Rows from block 3 of a small class-conditioned image flow-matching model, named by matrix and row number. Rows with one number within an expert belong to one neuron, the router's apart. Each number is 200 + 20 x the weight over its row's rms, rounded and kept within 0 to 999. All counts start at 0.
After each expert's rows are labels from the 100 images, of 14848 (inputs lightly noised), where the router gives the expert most weight on average: "responds to" is what is common among them. Only what is clearly more common there than usual is listed. The data: dashed paths with two dots that lie on the same path or on different ones.
# router: router (model.blocks.3.mlp.router.weight, 32x128, trained with AdamW), inputs 64-127
# up: expert up (model.blocks.3.mlp.up, 32x64x128), inputs 64-127
# down: expert down (model.blocks.3.mlp.down, 32x128x64, transposed), outputs 64-127

# expert 16
router.16,144,215,217,226,170,176,210,209,161,227,191,196,221,185,187,161,211,217,207,174,221,201,165,187,221,214,213,217,180,206,191,184,211,204,190,190,212,241,207,184,204,197,193,245,183,174,204,198,207,200,190,228,220,194,216,202,193,174,188,201,185,189,174,204
up.12,200,200,200,154,200,200,173,236,200,200,200,164,200,200,200,250,159,200,200,200,200,242,237,230,158,241,200,200,200,200,200,200,200,200,200,200,200,200,200,200,200,200,200,150,200,200,200,200,181,200,200,200,200,200,200,200,200,200,200,200,179,200,167,200
down.12,200,200,200,200,200,200,200,172,226,227,240,200,200,177,200,200,200,256,224,200,234,230,161,159,200,200,185,200,200,230,200,200,200,200,223,200,235,200,200,200,200,200,287,200,200,200,200,200,200,200,200,200,152,170,200,235,200,200,200,200,200,200,157,200
up.13,200,200,200,200,200,200,200,173,184,200,200,200,212,178,200,200,200,200,200,200,200,175,200,200,223,200,170,247,177,200,200,173,238,144,158,200,200,200,156,200,200,200,132,164,200,200,200,200,176,200,200,182,200,167,200,200,200,222,234,229,174,200,200,200
down.13,200,127,200,200,200,200,200,200,200,200,200,200,200,200,200,200,200,200,200,200,200,235,200,200,200,200,200,200,200,200,200,200,139,244,143,200,200,200,157,160,200,200,200,163,161,200,200,200,150,200,200,200,200,200,200,200,200,200,200,200,155,200,200,200
up.14,200,200,200,200,174,200,200,237,200,200,135,172,200,172,200,200,200,200,200,200,200,200,232,200,200,234,224,200,175,200,200,200,200,176,222,200,200,200,200,200,200,200,200,200,200,247,200,200,200,200,200,200,200,200,200,200,200,200,133,200,200,200,200,200
down.14,159,200,228,200,200,200,200,200,200,200,200,223,200,171,200,200,200,200,200,200,226,200,200,200,200,200,200,226,200,200,200,239,200,200,200,200,236,200,200,200,141,200,200,200,200,200,145,200,240,200,200,200,200,200,144,200,200,200,200,200,200,200,200,200
up.15,200,200,200,200,166,200,200,223,200,200,173,200,200,175,200,182,220,200,200,200,200,200,200,156,200,200,153,200,200,268,223,200,200,200,200,150,200,200,200,164,252,155,242,200,166,200,200,200,200,172,178,200,200,200,200,237,200,227,200,200,200,243,200,200
down.15,200,200,173,165,200,200,229,248,200,200,217,228,212,200,200,200,200,210,200,200,241,200,217,200,186,200,200,200,247,200,241,200,241,219,200,227,167,200,252,200,225,200,200,234,156,200,200,200,200,200,200,234,200,200,200,200,200,213,168,229,140,235,200,174
up.16,200,200,200,200,200,200,200,200,130,200,200,200,200,200,233,241,200,200,200,200,200,200,200,176,200,232,200,200,200,200,168,200,200,200,146,174,159,179,200,200,158,200,200,200,200,200,200,200,200,200,232,231,200,200,200,251,200,200,200,200,200,200,253,200
down.16,200,156,179,200,200,200,200,200,143,200,200,200,200,200,200,231,219,200,200,176,200,238,200,200,200,200,215,200,200,184,200,200,200,200,200,200,200,200,200,200,200,200,156,200,130,200,200,200,133,200,200,200,200,200,200,248,222,200,200,200,200,200,200,200
up.17,185,200,200,200,222,200,200,200,200,200,169,244,200,200,200,200,200,200,177,172,200,200,200,200,200,200,200,200,200,200,163,200,159,168,200,177,200,200,200,200,200,200,171,240,143,222,169,200,200,200,200,200,200,200,242,200,200,200,176,200,200,213,200,200
down.17,200,200,227,200,200,200,200,200,200,200,200,200,236,254,200,200,200,261,219,200,200,212,231,200,200,248,213,200,200,157,200,183,200,200,226,200,200,200,200,200,200,200,266,200,200,259,200,200,256,200,200,200,200,200,179,200,200,200,222,200,235,200,200,200
responds to: short paths

# expert 12
router.12,171,186,206,214,202,190,161,236,181,220,167,213,221,215,192,192,209,228,219,184,220,194,228,185,201,225,203,219,188,233,180,193,205,185,207,211,189,231,191,185,196,205,187,249,188,160,186,194,214,219,189,208,224,203,206,202,212,201,202,237,188,193,170,228
up.0,200,153,200,200,200,188,157,164,200,200,178,224,174,236,216,200,200,200,200,200,200,154,212,178,200,200,200,200,200,200,184,200,200,200,237,228,200,155,200,200,200,223,183,227,158,200,200,200,200,200,200,200,200,200,261,200,241,236,200,200,220,177,200,200
down.0,214,200,200,179,188,171,200,200,200,200,200,178,214,236,244,260,200,200,200,250,200,200,173,200,200,200,200,200,200,162,200,200,170,216,240,200,200,260,200,200,200,200,200,200,200,184,179,200,241,200,200,200,226,200,200,200,218,200,200,200,288,169,213,173
up.1,200,200,124,185,200,200,200,200,154,200,159,228,200,263,200,127,221,200,235,146,200,162,200,200,200,200,254,200,200,200,200,200,200,200,164,224,165,200,200,200,200,232,200,200,172,200,200,200,200,200,200,200,200,200,200,200,200,200,200,200,200,200,200,200
down.1,165,200,176,200,200,200,200,200,200,200,200,200,200,147,200,200,200,200,200,160,200,200,200,200,200,200,258,213,184,224,254,200,200,200,200,200,200,260,200,200,200,151,200,200,200,200,180,200,200,200,200,200,141,156,200,200,200,200,200,200,200,141,250,200
up.2,200,200,200,200,228,200,179,171,200,200,200,200,223,167,200,166,200,200,163,247,233,200,200,200,240,183,200,200,200,200,200,230,200,149,169,200,200,174,200,239,224,200,220,200,200,200,200,240,200,200,147,200,200,234,200,200,200,200,200,236,168,200,233,200
down.2,230,200,161,200,156,200,200,200,145,200,200,200,169,229,200,200,200,219,167,200,200,200,200,227,200,200,200,200,165,235,200,200,200,230,200,200,200,200,200,200,200,200,157,181,238,174,200,170,146,200,200,200,200,200,235,170,200,200,200,163,209,200,200,200
up.3,200,200,200,171,200,200,200,149,200,200,264,173,200,200,200,200,200,200,168,178,200,200,218,165,241,200,200,200,152,179,200,166,200,200,213,200,227,200,200,173,200,149,200,200,228,200,200,200,200,242,200,200,200,184,200,232,184,166,200,200,200,200,200,200
down.3,161,200,233,253,225,200,200,200,200,200,119,200,178,200,200,200,200,200,200,200,166,200,200,242,200,240,200,200,200,200,200,200,200,200,248,200,200,166,174,168,200,230,200,216,233,216,200,200,200,200,200,200,200,200,200,200,171,200,200,200,161,190,200,200
up.4,200,178,200,222,200,179,200,215,212,200,184,200,200,200,227,217,156,222,200,171,200,200,176,200,227,227,228,244,200,177,174,200,220,200,257,200,260,200,183,247,200,200,200,200,200,200,200,200,200,200,178,200,240,200,233,200,200,200,200,200,200,200,165,200
down.4,200,223,208,171,200,200,200,247,260,154,200,200,218,206,219,221,200,237,200,200,200,175,200,200,200,245,152,200,200,200,200,200,159,200,261,200,200,200,200,200,231,200,200,200,200,200,200,200,244,200,200,200,145,200,212,200,200,211,200,174,200,200,200,200
up.5,200,269,200,200,200,161,200,200,212,200,200,200,200,200,200,145,227,200,200,200,174,200,200,200,217,200,200,200,200,145,200,181,200,200,250,200,246,250,200,200,200,200,200,200,200,167,200,200,200,200,200,240,200,191,200,200,200,200,200,200,200,179,200,223
down.5,200,200,200,200,200,200,200,200,200,275,200,221,200,200,229,200,223,200,200,232,200,217,170,200,157,151,200,200,200,200,254,200,200,200,200,200,200,200,234,164,200,200,237,200,239,200,200,200,200,200,200,200,200,223,151,200,200,200,222,200,160,235,200,200
responds to: short paths

# expert 0
router.0,232,157,210,219,204,189,175,197,216,235,178,188,192,164,190,199,209,149,221,211,210,208,185,180,212,173,194,171,205,212,223,205,223,194,218,214,197,215,207,201,188,233,230,199,208,184,205,228,173,182,201,193,191,171,174,192,180,188,166,202,226,194,222,247
up.0,200,200,200,200,200,200,200,200,200,236,200,231,200,219,200,200,168,253,200,200,200,200,200,200,200,155,200,200,200,154,200,200,200,200,200,181,200,200,170,247,200,245,200,200,200,200,200,221,200,169,200,200,200,200,200,200,200,200,200,200,200,229,200,200
down.0,200,200,200,200,200,200,200,200,229,200,200,200,200,153,200,200,200,126,200,200,200,237,200,200,160,200,200,232,229,200,200,200,200,200,260,200,200,200,153,200,229,172,200,200,200,200,188,242,200,200,200,200,200,200,230,163,200,175,200,219,227,229,200,200
up.1,200,200,154,200,173,200,200,200,200,200,200,200,200,200,200,200,200,240,200,200,200,200,200,200,268,200,200,173,200,200,200,200,200,200,200,200,200,200,200,200,200,200,200,200,200,200,200,200,200,200,228,200,200,254,165,200,167,200,248,140,200,200,152,152
down.1,200,200,200,200,200,200,161,200,200,152,171,200,200,156,238,155,200,188,200,257,200,200,148,200,239,181,200,200,200,200,200,200,200,200,200,200,162,200,200,200,200,200,161,200,200,167,153,200,200,200,150,237,200,235,231,200,200,200,200,200,172,234,200,235
up.2,200,234,200,200,200,200,200,260,200,255,130,200,200,200,200,200,226,200,200,200,200,200,200,200,263,200,200,200,200,200,200,200,242,159,200,243,200,232,200,200,200,200,200,229,200,200,200,200,200,200,200,228,200,186,200,200,200,124,200,200,200,200,200,200
down.2,239,154,200,200,200,200,200,227,200,200,270,200,200,238,178,232,200,200,200,200,200,200,200,200,159,200,200,200,155,234,229,200,200,234,200,200,200,200,200,138,200,200,200,200,200,200,200,200,200,200,200,139,200,200,200,220,200,177,200,200,200,200,200,163
up.3,200,200,200,200,200,200,200,177,200,200,200,144,200,200,230,200,200,164,200,243,200,200,263,231,236,159,167,200,200,221,200,200,200,200,232,200,200,219,200,200,189,200,200,200,200,200,157,200,200,200,167,200,200,166,165,200,175,227,164,200,200,200,158,164
down.3,200,200,200,151,200,200,200,200,200,200,200,104,200,200,200,200,166,256,200,200,200,200,200,200,200,200,138,152,200,200,200,200,200,200,307,200,252,200,200,200,200,200,200,200,200,200,200,200,200,200,200,245,200,200,200,200,200,200,200,161,200,200,200,200
up.4,200,168,200,200,176,200,230,200,200,218,200,200,200,181,156,238,200,200,200,200,229,200,200,170,249,222,200,200,178,200,200,233,200,243,200,230,200,200,200,200,200,200,249,260,200,200,200,200,200,200,240,214,200,241,200,200,239,200,200,169,235,171,200,200
down.4,200,200,200,188,200,200,200,200,180,200,200,200,219,241,200,234,200,234,200,200,219,200,200,232,200,200,200,149,200,160,200,244,180,183,200,200,200,200,219,200,200,200,249,200,200,200,200,200,200,148,200,147,228,232,165,200,200,182,200,251,200,200,200,200
up.5,200,200,200,286,200,200,200,187,200,200,163,187,213,178,178,200,200,200,200,200,200,200,200,200,200,249,173,200,200,200,231,200,200,200,200,200,175,222,200,200,200,200,200,200,200,200,200,200,200,164,237,177,200,158,176,215,200,160,188,234,227,200,200,200
down.5,200,200,169,166,200,200,154,200,200,200,200,200,200,200,200,228,200,200,251,240,200,200,252,166,200,200,165,200,200,200,150,200,166,200,200,200,200,200,252,200,242,245,200,200,200,276,200,200,200,200,200,200,200,200,237,200,200,200,200,200,200,200,200,200
responds to: many distractors; long paths

# expert 17
router.17,187,200,201,210,200,185,171,245,182,217,168,219,232,226,194,191,205,218,226,170,213,173,218,173,185,233,198,203,186,248,186,188,177,217,174,200,175,210,183,217,195,220,172,229,182,178,213,208,208,203,169,190,201,204,185,214,196,184,223,233,183,185,184,235
up.12,200,200,169,200,151,200,200,200,200,200,200,221,200,244,200,200,200,200,200,232,200,166,200,200,200,200,200,200,200,200,200,200,200,200,200,148,200,200,200,159,200,130,200,200,200,200,200,200,200,122,200,200,200,169,200,200,153,167,200,228,200,200,200,200
down.12,200,200,200,200,200,200,200,200,200,200,200,240,200,271,200,200,200,229,200,200,200,200,200,200,200,200,200,200,235,251,200,200,200,200,200,223,161,200,200,200,200,200,200,266,200,200,200,177,200,200,200,200,200,157,200,200,200,233,200,200,200,200,200,200
up.13,200,258,200,174,200,200,200,200,200,200,200,200,243,246,175,200,200,200,200,219,200,200,224,200,200,200,200,176,200,200,145,200,200,200,200,200,200,152,178,148,231,200,200,200,230,200,200,200,226,200,200,200,200,228,200,234,200,200,200,200,169,200,200,200
down.13,200,200,200,162,222,200,200,164,168,200,200,200,200,147,200,200,200,200,200,200,252,200,200,200,200,200,232,175,200,171,200,200,200,147,254,200,235,231,200,171,200,200,200,200,200,158,200,200,180,200,200,200,200,200,224,200,200,200,224,157,169,200,200,200
up.14,200,200,228,200,200,200,200,168,200,234,200,232,200,200,200,200,200,200,200,200,200,200,200,200,200,200,200,200,200,200,200,200,273,200,200,200,200,200,200,166,200,200,200,200,200,200,200,200,200,200,200,163,200,200,200,132,200,200,236,200,200,200,200,200
down.14,226,200,200,200,200,200,200,200,200,200,164,200,200,164,191,200,200,200,200,115,200,200,200,171,200,200,146,200,200,200,200,200,200,160,200,200,149,200,248,200,200,200,200,200,160,200,200,172,200,200,200,200,200,159,214,200,200,200,245,200,184,200,200,200
up.15,200,200,200,200,200,200,200,200,200,115,200,200,200,200,152,200,200,200,200,200,200,200,200,200,183,200,253,200,200,155,200,200,200,200,200,200,200,230,200,200,200,153,247,200,200,200,200,200,200,200,200,301,200,200,200,200,200,200,247,200,200,218,200,200
down.15,200,200,200,200,200,200,200,200,258,200,150,200,200,200,200,200,200,200,200,166,200,200,200,200,200,200,200,244,200,200,200,221,138,254,251,235,200,200,200,200,200,200,228,200,200,200,276,200,200,200,200,200,200,200,143,217,133,200,154,200,200,200,236,200
up.16,200,233,200,200,200,200,248,200,200,200,200,163,256,217,235,200,200,200,200,200,174,200,200,200,173,219,200,200,200,200,200,200,200,249,200,200,200,176,200,200,264,200,200,200,224,200,200,200,219,200,200,200,176,245,251,200,200,200,200,200,200,200,200,200
down.16,237,200,200,200,200,200,200,200,200,200,180,177,159,150,200,200,200,167,200,233,167,200,200,163,200,223,200,200,200,200,200,200,200,171,200,200,200,200,200,200,200,200,216,200,200,200,208,200,170,200,200,254,200,236,225,200,200,177,200,167,200,237,200,235
up.17,200,233,200,136,200,200,200,200,200,200,200,200,200,200,200,245,200,200,200,200,200,253,200,164,200,237,200,200,200,200,200,200,200,200,200,200,270,200,200,200,200,200,200,200,200,200,200,200,200,200,200,171,200,200,200,170,200,155,200,200,142,200,200,200
down.17,200,200,200,200,200,200,200,211,200,211,200,253,243,265,200,200,200,200,200,200,200,253,250,200,200,200,200,200,200,165,164,217,134,200,244,200,200,159,200,200,164,200,245,200,200,200,166,200,200,154,200,200,225,200,200,200,200,200,130,200,200,246,200,200
responds to: short paths

# expert 31
router.31,187,194,210,216,184,183,157,231,192,217,181,221,223,232,174,203,208,217,229,147,192,189,228,180,183,203,196,201,188,255,178,186,186,217,178,211,212,214,177,219,188,224,195,259,182,167,206,194,209,203,188,191,217,202,221,212,192,190,200,206,200,185,189,248
up.0,239,200,185,200,257,200,220,200,200,165,235,200,200,200,200,200,200,200,200,200,200,200,200,277,200,206,200,200,200,189,200,200,200,200,165,200,200,200,200,200,200,200,200,200,200,234,200,200,200,200,233,128,200,200,200,162,200,134,228,200,166,244,200,200
down.0,200,174,200,180,165,200,200,200,234,200,200,243,200,200,200,200,200,200,157,186,146,200,200,200,244,200,200,200,200,233,159,200,200,162,200,200,200,200,200,200,200,200,130,200,200,200,200,200,200,200,200,200,135,200,200,200,200,200,200,200,200,200,200,222
up.1,200,200,157,200,155,200,200,200,167,200,200,168,162,200,200,200,200,200,200,183,200,200,171,200,221,218,200,200,200,200,213,186,200,176,200,200,250,200,200,255,200,193,178,164,200,200,200,228,200,225,187,182,200,200,200,200,200,200,169,225,230,200,200,200
down.1,200,200,242,200,159,200,200,174,200,200,200,200,225,180,200,229,200,200,200,200,164,247,237,200,167,217,200,226,228,200,200,184,192,242,200,230,221,200,223,200,200,161,200,157,200,234,200,200,200,170,200,220,160,200,185,221,200,200,200,166,237,200,200,200
up.2,200,200,200,170,200,200,238,200,200,200,200,200,200,200,200,264,200,200,200,200,251,228,200,200,200,200,200,200,200,200,200,200,200,170,200,200,200,200,212,200,244,200,160,200,200,200,200,200,200,246,200,200,200,213,200,200,258,200,200,167,200,200,200,153
down.2,200,166,156,200,200,168,200,200,169,224,200,200,159,156,139,240,200,225,200,200,193,200,200,200,200,200,183,200,200,200,200,204,200,200,200,200,200,200,200,222,200,200,200,200,200,200,200,200,200,222,200,200,163,200,200,200,200,200,276,200,200,200,200,200
up.3,218,200,255,200,240,200,200,200,200,200,200,239,200,200,232,200,200,254,200,200,200,236,200,200,200,200,200,200,200,229,200,150,200,200,200,200,200,200,200,154,200,200,200,200,200,177,200,200,200,200,200,200,181,200,272,200,200,200,200,168,200,214,189,228
down.3,176,189,200,229,200,200,235,155,200,200,200,200,200,200,168,177,200,163,200,200,235,236,200,229,222,168,200,200,200,200,160,200,253,200,200,200,208,200,200,200,200,229,200,261,200,138,200,200,200,200,200,200,260,217,228,200,200,200,200,218,196,200,200,216
up.4,200,278,200,200,200,200,200,248,200,200,200,200,137,200,200,200,200,200,200,200,171,200,200,200,182,200,200,200,253,200,241,200,200,200,167,200,200,236,200,200,267,200,200,236,167,200,163,200,200,200,200,200,200,200,200,200,200,200,200,200,200,200,200,200
down.4,200,200,200,228,200,200,161,256,200,223,236,200,148,200,200,200,200,222,200,200,200,200,165,243,245,200,200,200,227,200,200,174,200,219,146,200,200,155,200,200,200,200,176,200,185,200,200,156,174,177,200,226,200,240,241,200,181,200,218,200,200,200,200,200
up.5,200,200,200,228,200,186,200,200,200,200,177,200,234,200,200,200,200,200,200,200,200,200,200,200,200,175,200,200,200,200,200,200,200,173,182,200,200,200,172,200,200,234,200,200,167,208,150,177,160,200,200,200,251,177,224,219,200,200,200,172,200,200,152,181
down.5,200,200,200,167,200,200,200,200,200,200,200,200,200,237,200,200,200,200,200,200,200,200,239,200,200,200,200,200,200,200,233,237,200,256,200,200,230,200,200,200,139,200,200,178,148,229,188,200,235,200,200,200,168,200,200,179,200,200,188,236,218,200,129,200
responds to: short paths

# expert 2
router.2,211,219,231,159,213,223,208,190,214,210,222,205,206,171,201,204,182,184,218,236,226,201,198,215,162,187,239,191,187,210,219,217,206,202,250,195,197,198,188,214,171,227,209,184,200,206,189,217,209,183,201,185,204,191,170,170,155,183,200,208,167,195,216,190
up.0,241,200,200,200,200,250,200,200,233,200,200,200,200,200,200,219,200,200,200,200,200,135,200,200,200,151,200,200,233,200,200,200,175,200,200,200,200,200,128,200,200,179,167,200,200,200,200,200,200,167,231,200,200,200,200,200,219,200,200,163,142,226,200,200
down.0,114,200,200,200,200,266,200,250,200,200,200,200,200,200,200,131,200,200,200,200,200,200,200,200,200,166,260,200,200,200,200,200,200,200,117,200,133,200,146,200,200,200,200,200,200,200,200,200,200,200,200,200,200,200,200,200,200,200,200,200,121,200,200,200
up.1,200,200,200,200,200,200,200,249,200,200,200,200,200,179,200,200,200,180,200,200,182,200,200,200,174,182,200,200,200,200,200,200,257,200,200,252,200,200,200,244,200,200,239,200,200,200,238,200,200,200,200,200,200,200,200,200,200,165,200,200,229,200,235,200
down.1,200,200,176,179,220,217,233,200,168,200,231,233,200,221,235,200,165,200,200,200,224,139,200,185,235,200,200,200,200,200,200,244,161,180,200,200,152,200,200,200,182,200,233,200,200,200,200,200,200,200,235,179,200,200,168,174,200,200,221,200,200,227,200,181
up.2,254,200,200,179,200,200,200,200,171,166,200,200,200,200,251,200,246,200,200,200,200,160,200,173,200,200,200,200,219,217,237,200,200,200,179,200,170,200,173,231,200,200,200,173,200,200,200,200,200,200,235,200,200,200,200,200,200,163,180,200,200,221,200,217
down.2,181,200,234,200,200,200,200,200,200,200,232,200,200,245,200,200,200,175,200,240,200,155,200,200,200,176,200,200,244,174,200,200,167,156,200,200,200,173,200,172,200,225,163,200,235,200,200,200,200,200,200,187,168,158,243,153,229,200,219,200,200,200,155,200
up.3,200,200,200,223,200,200,200,243,200,241,169,200,161,200,200,200,200,136,200,182,200,145,200,200,200,200,200,200,200,200,178,200,224,200,200,249,237,224,214,200,200,200,200,200,148,200,200,200,200,200,232,200,200,200,200,200,200,220,200,200,200,200,246,200
down.3,200,200,200,200,160,200,200,200,200,178,200,200,200,232,246,200,200,200,209,246,200,200,229,200,200,200,200,200,233,200,186,156,200,200,229,182,200,200,200,200,235,233,200,200,171,200,220,200,200,231,215,200,233,200,228,229,200,200,164,200,200,230,236,200
up.4,200,200,200,200,200,200,200,200,200,158,200,243,200,200,200,154,200,166,200,200,200,200,200,200,200,276,200,200,200,229,252,200,170,145,200,147,200,200,200,200,200,200,200,200,200,200,244,235,200,238,200,200,200,200,200,200,200,200,200,146,200,231,200,200
down.4,200,200,200,214,200,200,200,229,200,200,200,220,200,165,249,241,200,244,200,200,200,200,173,200,200,232,166,200,200,200,200,200,157,254,200,200,200,200,200,200,200,200,200,200,238,200,200,200,160,200,200,200,200,200,200,200,200,200,200,200,240,200,200,200
up.5,180,217,184,200,200,200,200,217,169,200,200,200,245,200,245,216,200,187,235,250,200,200,180,200,220,220,200,200,174,200,200,200,200,200,200,232,200,200,176,200,200,200,200,200,228,200,245,200,184,240,200,200,200,163,163,175,200,200,167,200,200,200,237,231
down.5,200,200,231,215,200,230,182,166,172,200,200,200,121,200,200,200,200,200,200,229,200,175,200,200,200,200,247,200,200,200,200,163,200,200,200,200,200,200,200,225,200,216,200,200,226,259,240,200,200,200,200,200,200,163,200,200,200,229,200,200,200,200,225,200
responds to: many distractors

# expert 13
router.13,199,209,210,180,177,202,188,227,214,227,188,237,223,197,178,216,218,201,224,235,193,184,204,215,196,195,205,240,194,218,181,215,191,192,186,209,209,180,226,187,204,208,206,251,157,154,202,200,205,166,199,196,227,168,200,211,164,173,210,235,197,199,216,216
up.0,200,200,200,238,200,200,200,200,200,200,151,200,200,200,200,200,168,200,200,200,200,200,200,200,226,200,200,200,200,200,200,200,260,163,200,238,200,214,200,246,254,222,112,200,242,200,200,200,200,200,153,200,200,184,200,200,200,200,200,223,200,200,237,200
down.0,134,200,173,200,200,200,200,200,200,200,200,200,200,245,200,236,200,200,200,200,200,181,200,200,200,165,200,200,200,155,200,218,153,273,265,200,200,200,200,173,200,200,116,200,200,187,200,200,200,200,200,200,164,200,200,200,200,200,200,200,147,200,200,153
up.1,200,162,227,200,228,200,200,200,200,251,172,233,200,151,200,200,200,200,200,171,200,200,200,181,200,200,200,200,200,200,200,200,200,200,200,200,151,172,166,200,240,223,200,241,200,239,232,200,200,200,138,244,229,229,200,219,174,200,200,200,200,200,200,200
down.1,190,200,200,157,160,200,187,200,200,200,216,172,200,200,200,200,200,200,200,200,233,200,200,200,200,225,200,200,200,177,200,200,200,236,222,200,232,200,200,181,200,200,200,200,159,200,234,200,200,161,200,200,200,156,200,214,200,200,256,200,200,153,200,200
up.2,200,200,200,200,200,200,200,200,200,200,200,168,200,200,200,200,200,240,246,200,161,200,200,200,200,200,200,200,200,200,200,200,200,200,200,231,200,200,149,200,200,200,200,200,267,129,200,200,161,164,200,200,200,200,200,234,200,200,200,200,200,200,200,157
down.2,200,186,200,200,235,200,200,200,213,200,200,150,200,117,200,200,200,200,200,200,153,200,200,200,200,200,200,200,200,200,200,200,224,200,200,200,200,200,226,200,200,137,162,176,143,200,200,252,169,200,200,200,200,221,200,200,200,200,231,143,200,238,200,200
up.3,200,200,200,200,200,200,200,148,200,200,200,169,214,200,200,200,200,238,200,200,200,200,243,200,200,200,200,234,200,117,200,200,200,200,235,200,171,200,238,200,200,152,175,230,162,200,200,200,180,200,200,200,200,200,226,200,200,200,200,200,159,200,200,168
down.3,244,200,200,169,200,190,200,218,200,212,200,200,200,200,200,200,200,220,200,200,200,200,200,200,167,200,229,200,229,200,200,229,235,219,200,200,157,200,200,200,252,226,206,140,184,200,200,249,200,242,200,200,200,200,200,200,169,200,176,200,200,186,200,200
up.4,212,200,200,200,182,200,200,200,163,160,200,181,200,200,200,200,200,200,222,200,200,172,200,224,200,173,257,173,200,200,200,200,244,200,164,200,165,200,200,200,200,159,200,150,200,200,200,181,200,200,213,200,200,168,200,192,213,218,186,200,217,200,163,236
down.4,155,200,200,248,200,200,200,200,200,224,200,245,200,200,200,200,200,200,200,200,200,200,200,200,268,200,200,200,200,227,173,200,231,200,200,237,167,200,153,168,200,223,200,200,200,200,200,200,200,200,200,200,200,200,200,200,200,200,200,200,147,200,183,200
up.5,241,229,200,200,200,225,200,140,200,200,243,225,200,147,240,239,200,200,177,200,200,200,200,214,200,200,200,200,200,200,159,200,200,134,183,200,200,200,200,167,200,200,200,200,229,200,200,200,200,200,200,235,167,200,200,200,200,200,200,200,200,200,200,200
down.5,200,200,200,200,200,200,200,200,236,200,220,200,174,148,200,234,210,176,200,200,144,200,200,200,200,200,200,200,223,200,230,200,200,200,200,200,200,172,200,200,218,200,200,200,143,200,181,200,200,237,200,200,153,200,200,200,200,200,200,200,170,216,200,200
responds to: short paths

# expert 8
router.8,239,194,224,195,218,199,170,198,224,201,198,174,185,192,210,177,175,233,217,234,213,191,174,193,189,175,200,206,214,195,190,213,217,186,168,185,186,186,205,210,208,191,185,224,208,197,190,194,171,204,191,200,166,162,228,189,187,169,193,190,199,185,198,200
up.12,200,200,200,200,200,154,244,200,200,200,200,200,200,200,200,200,181,200,213,200,200,200,200,178,189,188,246,156,200,200,200,200,200,200,200,200,252,200,200,200,200,230,175,200,200,200,200,145,200,200,200,174,240,200,200,200,200,166,200,219,200,200,243,200
down.12,200,200,200,175,200,200,200,200,213,200,200,200,200,200,200,229,164,200,200,219,200,162,200,200,200,246,200,200,225,200,169,228,200,200,229,200,242,200,170,200,183,200,162,200,200,200,166,200,173,151,159,200,153,229,200,200,200,200,200,149,200,171,226,167
up.13,200,200,200,165,200,157,200,156,200,200,200,200,200,228,200,200,200,155,200,200,200,200,200,200,200,200,200,200,200,200,200,165,200,200,200,200,230,171,200,223,214,200,200,200,200,200,155,200,159,200,165,200,200,200,200,177,229,171,200,147,185,200,155,200
down.13,268,200,153,200,200,200,200,200,166,200,200,200,200,200,200,200,200,200,250,200,200,200,200,200,200,200,200,200,200,200,200,200,200,200,237,200,200,200,200,200,200,200,200,200,200,200,200,200,200,200,200,200,200,108,200,200,200,200,200,200,200,227,200,200
up.14,200,200,200,200,200,200,200,200,200,254,200,200,200,200,200,200,200,200,254,200,200,200,200,200,200,200,200,200,200,153,229,200,200,200,200,200,253,200,200,200,200,200,200,200,240,200,200,200,200,200,223,200,172,200,200,200,200,166,200,200,248,200,200,200
down.14,175,200,200,200,200,200,239,222,200,200,200,200,200,238,200,200,247,200,200,183,200,223,200,231,242,200,200,200,223,164,200,132,200,132,192,200,200,200,154,200,212,200,172,254,200,229,200,200,244,200,200,200,200,200,200,200,200,200,200,200,219,210,150,200
up.15,224,200,200,200,227,169,231,200,200,200,200,240,200,230,200,200,200,200,157,200,200,177,200,200,234,200,200,200,200,200,200,153,200,200,238,200,200,200,200,200,200,200,200,200,200,200,200,181,200,200,200,153,200,200,200,200,244,143,200,200,200,200,200,200
down.15,240,200,200,225,200,200,200,200,200,200,200,162,200,200,175,200,200,200,267,200,200,141,200,200,200,200,171,165,200,232,200,200,134,246,200,200,200,200,200,200,200,249,200,200,200,200,236,200,263,223,200,182,200,200,176,200,200,200,200,243,200,200,193,200
up.16,240,200,159,200,200,200,200,200,200,230,162,200,149,200,200,200,200,200,237,200,200,221,172,200,200,159,217,200,200,200,200,200,200,200,167,187,183,200,200,200,200,200,200,200,200,200,216,200,146,200,250,172,200,233,200,200,200,200,200,230,232,225,200,200
down.16,174,200,228,237,200,200,200,162,142,224,200,257,200,200,200,232,200,200,200,200,200,200,200,162,200,200,200,200,200,162,200,200,200,200,200,163,200,200,200,200,229,224,224,200,200,200,200,200,200,200,200,200,177,200,200,180,241,200,200,200,242,200,200,200
up.17,200,200,200,172,200,253,200,200,222,200,200,200,200,200,200,200,200,200,200,200,161,179,200,200,139,224,163,227,200,167,200,200,200,200,200,200,200,200,200,200,200,142,200,242,200,200,200,200,200,177,238,200,250,238,200,200,152,182,200,178,154,200,200,200
down.17,200,200,259,161,156,200,200,222,200,176,223,168,244,200,217,253,200,200,200,251,200,200,217,200,200,200,200,200,200,200,200,200,200,243,252,200,200,160,200,200,250,200,200,137,200,200,200,200,200,200,200,155,200,200,184,200,218,200,200,173,282,200,200,200
responds to: many distractors